Weights of a small image flow-matching model: activation silu.
Rows from block 3 of a small image flow-matching model, named by matrix and row number. Rows with one number belong to one channel. Each number is 128 + 24 x the weight over its row's rms, rounded and kept within 0 to 255. All counts start at 0. Numbers have three digits each.
After each channel's rows are labels from the 100 images, of 14848 (inputs lightly noised), where the channel reaches its highest value: "strongest on" is what is common among them. Only what is clearly more common there than usual is listed. The data: dead-leaves pictures: piles of overlapping shapes. In brackets: how many of the 100.
# convs0: first 3x3 conv (model.enc.1.1.convs.0.weight, 96x96x3x3, each kernel summed), inputs 0-95
# convs1: second 3x3 conv (model.enc.1.1.convs.1.weight, 96x96x3x3, transposed, each kernel summed), outputs 0-95

convs0.42:131119108111100084120064114156139146154122166132148125129136140139126122136102139163131120129144160108166143167121148129136104164115136139174106162095116160165154136122136167152143136107098116136126111121124154139124102073101123118066102098145126115124132128091099114194108107088137115111
convs1.42:145148104109166140109099146142105126105105116111114139194100121124098097134111116140143139120134115146128137138102124136125112123127135125074124158136167133132142190178133119127147153160156149111142157139129107134138192094148146107093092101122138131096099094103123122088125089111106122070
strongest on: shaded (99); small pieces (70); pastel (48)

convs0.25:116107097147125083156087186118123128184111141170151085094126149150149135047119117125142125116146138115135113169146137112129162108181161150126130098153117137122092087128122105123139117133109142110117153126155121122101093099109111117120147142106120106154120141122169088121139130121099122145
convs1.25:111124168069123143152152096173073118089128132149107148136108098089112147074131123134086127139137111115126148113141121153138110132145115120140106163138127087128134147112101185163131125124139100144114107132097113144161142127128148123114094096125107173137114109173166138124126180107130105098
strongest on: ring (54)

convs0.43:125126128103159133123135139158203052099125121104121140087099151105097137116120106098162131136137066140084127126135127123113132100115118116133131124123121144104126113122131129182111104153125132107130137133124130127084124050099132074147138176131092118114104138115125147123118106141134126148
convs1.43:079118131126150109109093135156095132129124125157145113128124118168116100126112177111130113092095101146116154146127118123132098127112161112161130138124132037112092117104147109100139130099085108149145109119121145139100130192087125160156156109151132173151114121143141146128128167140128102133
strongest on: vivid (42)

convs0.75:154108104164110144136143142147119149118165160119118094098122121118123131161105168145116138151112159128136142176135169176107123161166099122125177143151122123091118132132137152113139122168112159092106128145106089129113126104068095120125144130102130121153138129137187126085122065135129120133
convs1.75:095127147126173106149127093119140129130136081168090149145128120119089088099136067081144117087135122083150127109122094086112130131112121084106127128144117146151146132119132113139155148103132116135115123127108141130124184174154111146155109135154139127143127129127071129097150160096131088108
strongest on: ring (61)

convs0.24:125125124138088108120136121130138087096171139122127090151124121117114101150110135151168113130142118109094123140099121139170169122184128128143127146116072082136156129154093085105113130154110151083109148165112115130123147101136107131153108140109119102112156124140198086103111084132123110126
convs1.24:130145152084119120110157100126143137130153130111141148118127120151126096108099140091132108089061146089153129122171117136138140153105164118118136094135188132111145145133121162120172120147105119150125102133130144149136205133124110197106149110111148113136108136133139143101153141094089140135
strongest on: gear (35); ring (34)

convs0.8:085112120128124148148098142127139104157135161130144087157134164127120120168098052124097098103168090140089111126120099162077090116119117143118097155128144087160103104137125135133115105099122136140121138123151134131117131161136105101122122113155135134121118161109149065134106136116088107101
convs1.8:132163136137156089101113120119121112065112108153115100168129130133131098128136097126134094098120145120134152139153127074133108136140135145090147096106169127139141132138110133120107152106142119131129134113115119100122168132132081163141143121123124142141105118171016157131126155119160140128
strongest on: flower (69); small pieces (60)

convs0.88:135133127155139092089110124109136135131092166121117178143104084168110106099119140120089109121131123104090107105153088126133096111101116129117171122096126123097115129168145115145110109139137120133109115124115115090099134193128125128137135181110109138073118137169141150139126087119152171099
convs1.88:136134129115142102165124138139144109122139110110079083121145152137138133140165100126096145146125104111092104094082131133149140154134165133081110114170185147146111177112136136141152133151141105116151152149126101163125115134160129094105127133091125110109141126102100086149092183117091138158
strongest on: vivid (87); frame (30)

convs0.14:125155110118129145105111146122118140103107166127127106118118156085136113158133137150113127113110126117124130139113115134122149119134063145108140122090145110089114120147136125128129102107109141116131120123118113148113124076131118157091140132116138104106139149231178179145191148137127181138
convs1.14:131103064078151158122079168104109148083116127102113131132126117130141115121116118111125145139128142135136151107116142116120114102146127137094127145089143123116162139124123132127132112107152158101138109149123102106121117138101133073127095138128109092125136126105116122107073104024132154103
strongest on: grey (69); large pieces (63)

convs0.29:136106153104109159086132138140132140201116117148106146180146177132167140069141116149091166123139139107184157128127144097122138156143138109114164095097132129144110094159130127159142126159082113111099170114117151148134103122105102117116121132131119128123128133115130135135131106107106176137
convs1.29:132125151110106107146134114112098104051130139135116107109106121109119150149125135158110126153078120126107151134118123216157108143120140121172129109152121120113142152158150149118090113076151130160138124135199109132112122136106135143161164148108133130123129108113108123175133170131129110121
strongest on: vivid (85)

convs0.22:094119115157066139155147127152121091136149159112123164125108132160125092152136077122135162133130116153118122114160125110132114130128142121117087173126141111124118170157095124133091119138132092117097130154151152119089161112141183101155146116110100118131062104114118118174140117133098161113
convs1.22:155134142143118144125103218153147128141112134119156117112164111122120115136104121141112092134140182107115098117076098107141155111118136093184150127129126131132135116117139154107184131123103134147140127089125160179163129138127097124101139136137145174122132131133125118140079109173139109153
strongest on: ring (45)

convs0.45:123110116162071128133111117159109098118119110114109069145098132114119138102164089133140129141169148141125116157128131121137168143132135139135152141126160155139121125122120141104153128137155137138133125133112091125164105089155197053136122122138052147121160101116088128154119150125126125137
convs1.45:149092088111129163135096171159165143135110132182145119101171143097108139144131125115102103120139153144132133131124084121121146135109160095150132127106090130105097137104144112154131132123117095117109136109174150092101180139114103166151094122162136130137093166124149125078163114133121096108
strongest on: textured (84)

convs0.58:148114098176160117145120118130124107161117105121128141117160152143159147108133089113120138172104159168132159072101075117085133126128129137097149160167132103119144152129134108132156162153105088104125100126137142091172137137103136109154162157129126130171139094096103099106133122149121098119
convs1.58:132118153121148107108087112104111117131155094087113133149142123137113137104114139135153151095164115135147119170147168172139118173125156113136138151154118106141120124117120092101118103102180165161129145067116131139123055160149127110082113130123103148123146122090171127127127139155123155109
strongest on: large pieces (61)

convs0.23:133094131148098124140126119123151136129122140152122143080119132128158084108126062104121128112147150163127170130121132145121152176158124136135122123142109079108089117099101132082110167128119150149130102119088130117131145090116120066136139167115087108141129144135121100119123174172121146172
convs1.23:144138109123129125144136124170139146154139093162129115198125145152080155152151107123117123107121101138125134125110135118144119138118108132099109066150157152187117138143145080121174135122134100124133138118116117146140097122156205122135153123147154135146172127121106150076143109107137093124
strongest on: large pieces (100); shaded (83); vivid (55)

convs0.1:100077154132176102137086145109113135137087104132099067131120092120138116168124108118088098149117117118143126136087103116069120112113160129127122124122112098129136164147121122149134114180159137100140135158054125104140130134115088103125115127130127138118079152138153133114094112135135138127
convs1.1:145113117135121101145156117112131159133122120114115115131124120197125127120157115105146149136128106150129136100148116065127136147136106134154124112130202177112111177100069126136068114088150150162141117122148128124092136136152095143114130123130097136135098129133062131115151138102150122123
strongest on: shaded (98); large pieces (64)

convs0.48:143126116156136163165137122161139132132139113119104134079096089084153129135138125069125103143115114123126108104089106104090158130128146120117159050167139176114109103116114128098127084138155119168141136173156161134125141124157115138132121131144132140141090125129114111101126138171096120104
convs1.48:128120130139149122108093106051094128118139111100099120163141116101110133115079137132160143133124134128149162106131159156126099116112145115148101162168176118121146133164097120133141176139139138119109087052161111114105114105134151109105089117116114137109094122097120110104131117138153118101
strongest on: vivid (46); pastel (33)

convs0.5:124142086107156102095176131079116109130137130114107139104116115113145123051144073119148111132111125139126118115139141104214137134136066124130094117135104129129117130108142133151157101166137118125096139132142142116070109135114137113137119124125128159114075145142114135120156155159115122129
convs1.5:099115143118124136124094133148139129125142120172147126128139145034132156122098141130105088127167138076132136120098140151068108119140120116106130125137099107154131118186147109117137122161178122069150128125097103130191125130096162137153125138132121127118154132123122122107118112137160129131
strongest on: large pieces (88)

convs0.2:120127070116131147107133118156128150090141128108128138101126107152151088064132132076113173143107108144133127102138134122067109121128078121133122144113142141131157159144100148136126125126136125111091127161146137126166118138140137115106133136148160132096063100128153108143194125089142105120
convs1.2:158123136129129126140121089116157109118154113128133147136075134097133149166077165110163072107105153096120118104128136154127124174133171149132122129116137136145131193155114129132135123173136098116121136136111108113151122106113118140144143143128111100148101114208082135129122120179153143128
strongest on: large pieces (86); grey (59)

convs0.92:118107135133132151107099149131151105155131116062121159170103128111177147176146097096071120134124128133085099130143149101087136118141114126140134105114132129109172099125137097156195092103121122151112144112139121081102123110115139090115139151126113108133121136159118083125123134152098115111
convs1.92:157131117134132169130118109106097067098162130143119134093170147125092138099176093137106136104106142143114124125121096139117147110099121113073141127146111097201119112089127171128130114128127097116141140096114111122145153134092118140189129116152135121083102138146150141127151122125092132106
strongest on: large pieces (66); pastel (45)

convs0.7:115143113105089149148116144166121137155092119116074109116122154114105146105104125098152183102123109110112081138130139140072166153155140127156164141145108149182123140140120131128149170134152115117125142130162141167134120116125145152126126126137102169121110138072119108165095168148092119130
convs1.7:138112160125138098152114093132148113123142087169120143150124111127151121120142133132149102165159120096133152107114116087132105104145128136096129112134140147097129158117131128133086137111158151120136112125106108140125128157148119105159132147123135106128148088149004148159160112124175124151
strongest on: shaded (78); vivid (41)

convs0.59:160044137118090108096131112117193077104138156174144149121125184136125102107146113130137131118138133143128159129140129128116159132140141131143200097146128159130136115122109104090127089131132126156118107123104169157106149106114128113121113158100130114143157109142139091129121102127123135153
convs1.59:069213126129127101156131121133085152129130120093143111184116150084141123104115134130149130153125125148126138130108137163131118113137118107138118164117128125083123119126148183092117113121114135137135123132146141101141132141147093141144126106126121067134075135139116071149134169154152146111
strongest on: vivid (37)

convs0.30:136112160184173139124099162151145110149112115130131077120143082163136128134106119114157117148159159136154143119135108106125119130103149150070085165103100158127148126134131128115169116112114151106082118110071137078145118114165178115131128121123111149115114113145101125120148136158106144139
convs1.30:128135121077141148130135063126107145130135157109121130142120130127151136102113175169088088124111109126134144110133168173124131141145150141188131082137153124113131155105140132107106107142147121143156155118141108154127096151107141123115118127112125122098137126142022115152126118103132132099
strongest on: grey (39)

convs0.52:128136116106099116151148120108114139131152195107127155102075106075149112123133115107121107132119128117144097124093108162144091122115135113125119190059125095128135115126124163113158134079106132116104066094098120110131150117135149104141119095133135125107142136114122113131127071133146149137
convs1.52:121144153183132119153159129108143103105111107124121117164149134109112156108106135160131167121126137100132158149130121113172127140157157145139125159134135125138144150150133132139097133127135181149163157143166150149112082140150080157099141128137097128147094087139147124189139080159133181109
strongest on: warm (64)

convs0.89:093102057102143100108165130122139110096143106119137054139132135130102135129189118129160119162121159183177151093116133112061149123128150108127153120163118129115144166112123119136122120139121142131132182125106109106142107115114147121114106147143109124149133131134128132112142125140156155157
convs1.89:141138104137158129160127091148138159135165135155118124103125136137102157121125113081128156074090122080105118128117121143137140131138088109100148166114157148136113130086120122132133142123114113143134067131117123169105159115149117121147170141129127090143102130143203127067145114130090131147
strongest on: shaded (89); ring (31); frame (30)

convs0.68:114124219114125114096081142111136104180101146171132100141150141138134156120096121157111112157096136117136114092136090099129118125106133145145145106136090127113135124139115108131158125162147118147132113137145128152127102170105140148124103126105139145132162186185136127125124143081156140153
convs1.68:114122101179096122105102172115085099060140113117095094113133132120119104103131137086119113130153139139083126125159092149171138098125131110107103129094120116101108100110122120158130123140121076132139126132107161139095103069159136117116142128117106113112095123138140116094131105133077153140
strongest on: dark (37); pastel (33)

convs0.86:107107116128121127115054155104113100133138124115122169106120174141111130127139122112089157127134123134098109112114100112131169111110121118110157087158099105087087114129103087091115122143136155099121111090132122108130127142130120123148125150121116140132139150210142127130186158164142157155
convs1.86:106140086132130139161119141115158129112170117139128128168110111133130146121159111113186158087105138121129130150127126157094137121098151117118123126148160145177117116128164113133144187108098112142139130114127137145116154097155087157091117137120122115125106129126158109050142111064104093136
strongest on: large pieces (70); flower (37)

convs0.70:117104127145147147105148115121039158107115145082130141156097078104127129120123103141112110116135157120122108113152105099096167146132132129129138103119129060111114138121118127148138177139129122078112135118115142139128131164103160107124078094112112109155170157162138106128148100105117120116
convs1.70:117074151117123144139118119162131105117122161185108130104140123126145102117109163107121134134122120075134112142125130108158117177117101126137123116143109117110187118122136141140101106151144079147152125178131109132112131091117109122092125117121120141130060122098127194140124156100087170121
strongest on: vivid (61)

convs0.93:091132117121116114067119153084112101137086123132104108144103096111138143135111131162122113144136105128114144097116128131106118107150154202162127101115090148146161165149118127118129135137145090160154163121122148135150119122135198153123109089123114139116138167151078126133101116120162101137
convs1.93:149126154153192151173145140177150148154158136106141145124139131128120161135116133124127146118124131104177084106135138144156148126129122142151160111162148156127117113069166116127131127149059165107156058139134133133122094155135133101121129139149138139141138148130162120112132121170122103145
strongest on: shaded (88); mixed sizes (64)

convs0.9:145060125104131112113119135126123113168138151127129143144179149175130131078162073145161133137064169149164187149111114094100143117126079125146115097137106128102131101124146104110130125113122127151108148115112121160117120142142133139109108096132151131154166113086123106116119136152129123121
convs1.9:152047139137137106115150131113149137080116091123111119123111136099119124184131111104120086140115120120126105130144131130176116139136130134098143145135150154143116113131137132148130147133147123093108103127167125123148141116139093098160141137144180125134181124159038155104142135110153115154
strongest on: large pieces (71)

convs0.46:118098103129102123148137144153150092084116142136131122114101166112111103074126032092154174095139128110133117154123131132112174182132113128115156123148121121141093142115103140120154165112131133095100113119107124166155115115135167097128109125144108111140147114097129087113131129136142143113
convs1.46:109128092117135127120114117099107138112128090123124137095108123120161139135134140126134196174132112158116122114139148128138122145134166120133120118105079129084130126142102111143090078119094138144127142137118127112112125131072148161107106121096145095080205121097172117103121130125119102077
strongest on: ring (33)